From a checkpoint of a small multi-label audio tagger: 25.6 epochs.
Rows from block 3, named by matrix and row number. Each number is 50 + 15 x the weight over its row's rms, rounded and kept within 0 to 99. All counts start at 0.
# mid20: scale 3 width-5 conv, dilation 2 (model.blocks.3.mid.2.0.weight, 96x96x5), inputs 88-95, a 5 kernel for each
mid20.0:30 80 63 58 57 36 45 70 59 49 36 61 52 72 37 47 66 33 40 33 48 50 69 33 68 65 69 77 26 58 38 50 46 50 50 54 61 79 70 05
mid20.1:53 53 26 69 55 63 58 47 43 55 49 48 48 45 65 61 41 67 30 63 39 49 55 43 49 56 25 79 29 63 40 43 79 37 33 66 39 67 36 57
mid20.2:58 43 64 60 49 37 50 56 58 59 25 49 17 51 51 50 52 37 37 32 67 38 62 25 39 33 53 55 63 21 25 61 52 64 21 42 65 59 42 38
mid20.3:45 44 82 52 79 49 64 64 68 21 64 47 25 39 46 56 57 52 48 34 45 75 48 48 62 46 48 12 51 58 68 32 41 58 41 61 23 44 59 46
mid20.4:62 65 59 36 22 49 38 38 34 43 39 46 77 59 59 33 40 68 46 52 62 32 45 55 66 35 43 67 53 38 48 43 40 51 60 50 26 38 02 37
mid20.5:54 40 50 57 63 45 22 44 40 58 51 36 40 42 46 21 53 48 46 39 49 45 61 55 61 27 27 71 62 61 53 77 33 68 45 39 48 59 67 41
mid20.6:47 51 46 75 48 50 45 43 66 44 39 62 74 46 50 38 20 63 49 45 40 54 54 55 57 27 36 49 53 62 60 47 74 29 55 37 00 34 40 76
mid20.7:53 70 45 30 47 39 31 51 52 47 41 50 59 72 46 14 59 57 73 63 20 60 93 70 56 55 30 53 50 62 44 32 37 53 46 43 53 71 72 67
mid20.8:38 86 16 75 44 35 88 48 37 52 60 26 36 52 57 54 32 52 65 67 31 44 68 59 51 63 61 46 35 47 71 30 48 49 47 44 49 21 70 28
mid20.9:34 47 48 69 50 59 48 61 34 43 69 36 02 65 37 35 57 45 71 52 41 47 43 28 48 40 26 47 50 26 45 58 56 35 61 52 43 58 73 31
mid20.10:39 43 69 14 46 49 50 37 45 39 48 46 43 57 47 20 56 58 42 64 49 48 35 53 57 41 44 60 49 49 54 58 34 47 53 43 49 63 54 31
mid20.11:41 48 56 34 32 31 64 65 44 47 35 52 60 57 59 66 60 42 07 48 52 49 31 39 48 48 40 57 49 39 43 64 60 35 51 25 54 46 29 82
mid20.12:34 49 37 58 55 52 40 25 50 56 70 43 53 33 47 56 63 55 65 61 41 40 47 74 64 32 50 65 46 39 66 56 41 62 38 64 57 44 68 45
mid20.13:48 31 51 38 51 57 66 76 39 48 44 51 13 69 59 48 38 50 53 50 27 59 67 36 68 50 60 21 54 53 45 78 33 42 43 52 49 46 63 53
mid20.14:52 55 48 40 53 65 40 40 66 52 57 49 53 34 55 51 46 69 67 30 56 45 46 41 58 53 69 41 40 23 50 52 57 46 67 54 46 39 53 77
mid20.15:40 44 70 54 50 33 85 45 32 37 63 44 64 47 41 45 55 37 51 52 44 52 53 84 33 39 36 30 41 72 51 42 51 69 47 60 70 55 36 37
mid20.16:41 77 22 51 49 39 52 35 24 72 51 62 33 42 50 36 53 33 53 67 28 51 48 37 62 35 59 41 38 71 72 46 29 57 50 54 66 41 69 36
mid20.17:35 88 38 53 64 50 45 44 38 59 58 65 61 57 49 79 43 50 38 44 48 61 42 53 48 63 34 44 49 52 53 41 74 43 52 83 50 24 35 48
mid20.18:45 47 50 74 41 24 49 59 31 54 41 44 56 60 42 59 68 38 38 32 46 30 38 43 48 62 32 55 45 26 44 77 17 84 34 44 62 38 54 39
mid20.19:39 68 68 73 48 72 66 51 17 40 36 39 49 71 66 60 60 44 41 46 40 24 40 45 57 59 74 56 41 54 51 60 62 23 33 70 90 57 33 24
mid20.20:69 53 40 66 25 43 49 58 27 42 44 39 45 51 42 51 34 50 78 47 35 85 54 43 51 59 51 44 50 48 56 49 52 45 62 29 64 39 66 51
mid20.21:50 60 33 47 59 22 28 58 68 67 53 48 31 31 66 34 26 50 55 60 64 77 30 13 06 40 39 50 42 60 36 60 42 72 67 45 53 37 72 76
mid20.22:52 52 74 87 50 86 73 54 59 37 37 32 48 43 61 52 00 39 55 57 58 35 61 51 43 36 40 59 43 66 38 65 24 23 58 40 59 52 56 48
mid20.23:48 42 74 42 58 45 66 20 85 53 53 61 52 31 41 63 57 42 61 56 50 47 74 40 31 39 72 47 51 49 45 66 56 45 69 46 83 38 69 59
mid20.24:58 37 47 40 37 40 44 36 36 55 39 84 42 73 45 63 59 38 60 65 47 30 97 44 39 48 41 36 37 65 57 56 48 58 46 39 59 49 64 26
mid20.25:37 30 55 48 49 39 42 47 48 83 57 14 54 56 55 86 42 50 25 43 45 28 65 53 58 73 80 58 38 36 55 48 41 39 43 52 59 59 73 69
mid20.26:56 53 53 49 48 62 36 20 65 32 14 69 75 31 31 63 16 64 65 41 62 58 48 80 51 52 36 23 65 52 70 38 55 41 66 54 18 55 45 63
mid20.27:49 78 38 25 45 45 46 26 23 30 37 45 63 55 57 54 48 14 63 85 64 75 32 30 41 31 35 41 28 62 32 36 75 51 51 42 54 48 45 45
mid20.28:45 64 21 43 61 60 55 52 71 64 67 59 23 34 57 32 33 25 61 46 57 50 27 40 52 34 68 51 51 44 29 37 40 47 56 41 49 19 49 65
mid20.29:55 43 25 32 93 44 27 50 63 37 51 56 56 37 70 60 31 79 45 64 71 43 18 47 68 51 26 37 67 58 34 70 52 64 51 41 46 48 55 66
mid20.30:64 37 73 44 40 46 85 62 62 48 56 36 70 58 35 46 47 42 43 55 52 50 57 48 42 70 95 49 30 41 75 57 26 42 61 78 46 64 47 27
mid20.31:51 38 70 47 68 68 24 55 59 39 49 52 50 57 53 60 35 52 56 60 55 66 52 61 45 29 55 50 56 59 38 22 87 39 47 20 33 70 31 65
mid20.32:38 45 50 37 53 42 61 43 57 64 37 54 30 38 60 50 18 50 46 76 40 25 45 71 64 56 61 51 24 25 47 62 60 60 44 34 54 39 24 55
mid20.33:40 33 43 66 79 60 60 44 35 57 58 26 25 61 47 46 83 45 45 34 50 34 28 36 50 29 43 87 70 30 61 51 44 51 33 32 54 53 37 50
mid20.34:55 36 45 30 50 64 17 74 48 70 50 49 55 47 45 66 23 63 57 56 64 46 62 31 25 70 58 66 63 44 78 83 29 35 54 68 60 59 45 74
mid20.35:75 69 53 36 51 87 67 38 47 48 64 58 24 17 45 46 33 44 56 33 57 28 51 58 33 56 72 25 19 57 50 33 63 51 25 50 27 37 26 63
mid20.36:24 49 54 63 49 63 58 41 26 45 45 43 30 56 39 42 75 27 52 75 54 36 35 38 55 36 79 20 71 72 69 35 60 18 69 54 48 30 49 57
mid20.37:59 40 55 45 34 30 53 78 40 57 53 47 40 39 67 53 75 60 45 67 89 59 42 60 58 46 57 45 61 42 19 94 59 10 53 48 59 43 35 21
mid20.38:52 58 28 50 48 30 52 46 46 15 64 43 36 55 44 47 78 22 66 40 22 44 58 41 55 55 73 25 69 40 36 53 59 32 60 32 61 42 39 46
mid20.39:50 26 08 54 80 48 56 29 54 25 65 51 40 43 61 56 49 53 58 73 52 41 45 51 24 60 66 33 49 29 57 46 53 28 42 39 31 61 51 48
mid20.40:67 71 52 20 32 44 37 70 29 15 56 46 39 58 64 46 48 21 40 42 51 54 48 60 51 51 52 37 44 52 29 40 33 63 65 48 53 53 33 51
mid20.41:29 70 73 58 28 53 44 63 40 39 45 49 43 36 57 21 40 54 31 60 47 54 39 30 83 46 73 74 42 50 54 73 62 51 63 29 50 66 30 26
mid20.42:68 38 31 55 51 42 48 35 33 75 72 46 34 34 35 52 71 24 48 68 53 65 36 54 39 81 44 22 76 61 61 29 67 38 60 36 97 36 00 99
mid20.43:37 58 60 60 34 40 46 58 74 57 59 62 49 37 47 56 50 57 38 57 47 31 35 51 62 41 69 56 32 39 41 50 37 36 51 59 54 79 36 54
mid20.44:52 48 61 51 47 26 47 43 46 48 46 26 37 61 76 45 49 51 34 53 27 72 56 39 34 68 45 26 50 39 44 54 55 29 50 32 30 51 44 73
mid20.45:41 41 58 59 65 48 43 53 51 56 57 33 70 44 46 36 32 56 63 52 66 62 52 34 39 40 56 68 49 59 46 69 47 43 45 47 59 47 49 34
mid20.46:43 77 59 41 54 40 65 51 33 44 46 34 46 50 48 35 62 53 25 62 59 69 45 59 47 63 66 55 56 44 68 24 39 62 44 20 56 48 15 42
mid20.47:42 53 49 63 37 68 26 66 50 54 29 38 79 25 82 73 20 53 31 51 39 65 29 65 51 66 89 52 21 60 50 46 59 42 74 70 69 41 59 79
mid20.48:55 45 45 47 64 63 53 44 78 41 55 54 41 70 35 62 62 40 57 26 44 73 36 41 32 52 48 23 70 10 35 60 59 31 48 79 73 34 53 46
mid20.49:51 46 48 47 49 49 46 33 74 63 27 58 42 83 58 53 56 44 89 31 53 33 61 36 54 35 55 59 72 33 55 76 45 33 60 53 47 39 83 69
mid20.50:63 56 52 24 64 74 42 53 41 78 60 39 57 54 40 76 35 34 25 60 60 73 65 34 54 47 50 66 32 51 41 00 46 89 55 49 43 42 46 52
mid20.51:31 37 54 62 68 52 61 66 63 57 35 50 46 32 44 52 60 54 46 29 40 49 24 56 55 45 19 56 53 73 43 53 56 32 60 72 61 66 79 30
mid20.52:43 52 43 42 43 41 26 64 10 72 57 50 89 85 25 28 49 42 50 50 27 61 65 47 26 48 66 49 52 46 60 60 83 43 52 40 57 50 36 76
mid20.53:62 27 60 34 87 46 39 55 53 44 54 72 64 22 22 57 73 16 23 31 71 79 42 37 41 61 65 35 58 79 45 81 30 56 36 40 41 31 14 72
mid20.54:30 75 05 66 62 51 30 65 61 40 54 57 44 34 25 81 58 45 54 52 40 55 40 40 59 60 34 27 41 41 67 33 54 37 40 48 46 56 22 47
mid20.55:49 70 47 36 32 40 29 32 33 58 35 44 56 47 33 77 52 49 43 45 51 32 51 52 49 50 57 48 48 32 37 19 40 58 61 29 63 58 22 53
mid20.56:51 40 58 49 35 60 48 36 61 68 30 47 68 56 54 46 44 43 59 32 54 49 60 53 43 39 56 53 17 63 42 67 18 62 46 58 27 67 52 47
mid20.57:40 55 66 64 57 22 73 47 44 48 63 29 47 52 41 62 36 62 48 61 54 60 34 57 49 72 31 59 60 41 47 51 52 58 36 65 49 75 42 27
mid20.58:41 76 49 53 37 62 43 46 43 41 45 73 40 86 51 53 30 44 50 59 49 27 63 38 58 61 49 44 52 47 52 51 40 53 54 63 60 42 54 47
mid20.59:17 56 22 56 52 41 63 24 61 49 54 35 53 44 56 52 29 44 53 66 47 55 50 60 46 39 35 77 31 73 28 63 46 48 48 56 50 55 45 63
mid20.60:58 42 44 69 47 47 45 43 49 45 59 56 53 68 44 39 57 62 50 47 55 49 37 61 45 61 48 51 71 38 43 49 60 57 53 41 30 46 69 31
mid20.61:53 97 26 42 18 68 14 45 56 52 32 15 65 63 59 68 31 62 57 53 26 25 50 64 59 32 45 45 49 74 53 19 62 47 62 79 63 39 39 50
mid20.62:55 52 58 42 68 48 36 52 33 41 47 61 66 43 21 54 62 52 38 39 40 81 55 55 31 67 36 50 44 52 40 62 34 83 40 47 37 63 24 43
mid20.63:53 25 57 43 42 37 65 55 70 80 41 50 66 40 31 58 31 41 46 40 84 47 64 69 39 55 44 63 74 34 60 35 81 28 40 77 26 56 52 59
mid20.64:50 47 52 41 39 30 74 33 61 72 82 79 46 54 32 39 44 49 58 71 47 54 46 35 65 63 67 19 32 51 24 47 61 36 55 51 63 67 42 54
mid20.65:57 47 42 46 73 30 40 40 33 81 57 43 40 39 40 47 32 55 51 69 37 40 47 56 71 70 43 58 41 62 39 65 44 70 50 46 46 30 13 80
mid20.66:57 29 64 39 61 27 91 32 60 52 59 48 77 33 42 68 17 73 62 54 41 60 36 58 51 54 42 56 50 55 50 26 48 70 26 53 64 41 59 59
mid20.67:36 66 43 21 78 44 06 66 36 60 51 49 52 65 45 61 41 55 35 51 07 81 80 36 34 56 40 43 34 36 61 50 37 61 50 62 52 49 30 68
mid20.68:31 73 25 64 65 68 22 72 35 55 56 37 82 42 49 58 47 57 38 46 58 53 30 36 64 52 51 77 15 59 40 63 37 67 32 42 56 54 25 61
mid20.69:51 52 35 47 54 31 25 37 81 62 63 69 42 43 31 51 56 20 57 57 45 48 58 41 26 95 56 55 65 55 57 62 68 18 53 43 54 34 45 57
mid20.70:38 62 42 47 19 59 56 17 30 35 57 44 52 46 51 63 63 41 45 56 52 34 42 37 41 56 48 51 35 48 47 69 38 56 38 40 51 35 60 77
mid20.71:43 45 52 52 57 32 81 59 50 47 73 44 44 47 67 41 50 44 46 25 48 90 81 46 27 12 37 53 61 31 62 57 45 40 43 74 33 35 62 62
mid20.72:45 25 58 55 67 60 48 70 43 27 39 58 71 45 41 61 45 71 55 50 74 15 39 46 61 57 85 48 45 74 26 69 53 53 44 55 47 57 58 34
mid20.73:47 30 66 50 41 51 39 43 49 45 37 40 68 33 54 45 08 57 41 72 73 54 31 68 53 44 46 54 44 50 62 48 51 56 26 61 38 39 54 52
mid20.74:60 47 45 52 24 39 46 57 62 42 58 51 52 22 55 40 51 64 47 49 31 47 50 26 35 56 57 60 59 54 45 43 50 57 50 58 57 51 66 53
mid20.75:60 22 45 45 29 12 63 44 64 66 42 47 38 43 44 25 45 56 63 44 65 41 53 30 39 30 58 49 33 75 53 39 41 62 31 46 54 52 82 59
mid20.76:34 41 14 55 78 66 39 47 43 62 48 71 48 52 59 45 47 60 78 71 20 34 57 56 50 30 52 59 32 50 45 69 47 31 40 50 53 50 48 92
mid20.77:48 35 60 25 35 47 63 31 43 42 54 58 37 54 36 36 94 15 86 62 58 25 52 39 52 42 71 09 94 44 57 29 77 19 55 62 49 31 41 50
mid20.78:60 32 71 71 51 52 90 22 36 47 57 37 54 46 62 59 42 45 58 41 45 39 50 70 45 42 69 64 57 43 62 47 49 57 29 46 41 44 66 73
mid20.79:12 46 34 50 66 47 70 56 56 52 39 38 41 26 67 46 32 59 69 34 42 41 43 36 41 37 64 59 20 77 74 54 64 36 52 44 68 32 62 75
mid20.80:59 11 48 73 34 39 50 45 41 44 34 73 10 85 37 41 70 26 68 78 14 19 79 56 71 53 62 35 64 45 36 43 44 47 40 32 40 61 72 56
mid20.81:42 20 70 40 58 41 32 47 52 54 46 62 39 48 67 61 29 75 28 41 75 46 60 72 48 54 36 74 29 42 56 61 45 56 40 41 56 52 46 55
mid20.82:48 54 41 62 49 87 29 29 51 46 53 63 47 55 44 24 41 53 75 50 23 36 72 69 42 53 53 35 50 59 43 58 51 49 51 44 16 57 68 47
mid20.83:58 47 53 43 31 42 36 60 30 31 46 62 51 41 45 63 22 34 46 58 72 51 58 54 49 51 39 57 34 29 85 72 00 53 54 55 43 30 63 41
mid20.84:59 40 37 53 68 62 36 41 52 65 60 45 24 56 50 55 12 42 40 41 65 47 48 36 48 58 57 69 47 42 29 71 85 70 23 69 55 40 55 63
mid20.85:46 55 38 27 41 58 72 54 77 48 55 33 20 63 84 20 87 44 91 39 57 70 51 54 45 65 42 51 59 48 58 57 34 68 70 33 57 61 72 53
mid20.86:46 46 53 48 48 24 53 59 69 61 33 80 52 58 58 39 62 41 56 27 62 05 43 59 43 10 99 26 52 74 37 51 78 45 43 41 44 30 61 59
mid20.87:31 60 47 41 32 59 80 49 05 42 60 51 51 38 32 84 69 28 67 47 60 50 26 55 52 46 64 54 22 52 45 42 47 63 71 72 59 43 35 46
mid20.88:64 31 47 44 48 49 58 66 58 47 48 36 32 47 21 41 33 55 41 35 55 55 42 45 40 64 46 44 68 47 50 49 42 42 50 50 45 44 36 63
mid20.89:47 26 63 33 52 76 00 84 39 39 11 58 40 66 63 35 64 47 57 36 42 54 38 41 60 45 50 47 68 37 30 71 47 35 62 25 64 75 44 61
mid20.90:30 52 33 82 55 64 44 41 58 48 59 37 43 41 45 30 57 43 66 36 64 39 36 51 60 48 14 43 51 35 36 41 50 36 60 58 70 38 40 32
mid20.91:41 73 34 47 55 41 49 57 26 62 46 63 72 42 66 59 55 53 57 63 47 42 50 64 38 51 38 41 70 42 62 22 64 44 42 46 64 49 32 87
mid20.92:41 42 30 56 58 44 61 30 51 74 43 61 42 50 62 64 46 34 62 58 43 35 53 72 51 54 57 33 30 38 73 33 99 14 18 39 57 42 78 63
mid20.93:50 51 32 38 67 42 39 78 57 53 64 63 47 54 52 21 44 57 69 58 46 66 75 38 36 55 43 43 17 49 81 36 15 49 55 40 69 49 54 57
mid20.94:45 40 68 68 53 36 48 28 43 67 71 78 55 28 51 49 61 41 33 58 72 52 77 55 56 70 78 55 46 52 64 69 36 54 22 13 62 57 80 59
mid20.95:47 57 57 64 47 63 37 55 63 28 38 65 67 45 53 36 45 56 72 37 73 45 29 34 74 23 52 74 50 48 38 69 35 37 59 78 19 35 92 52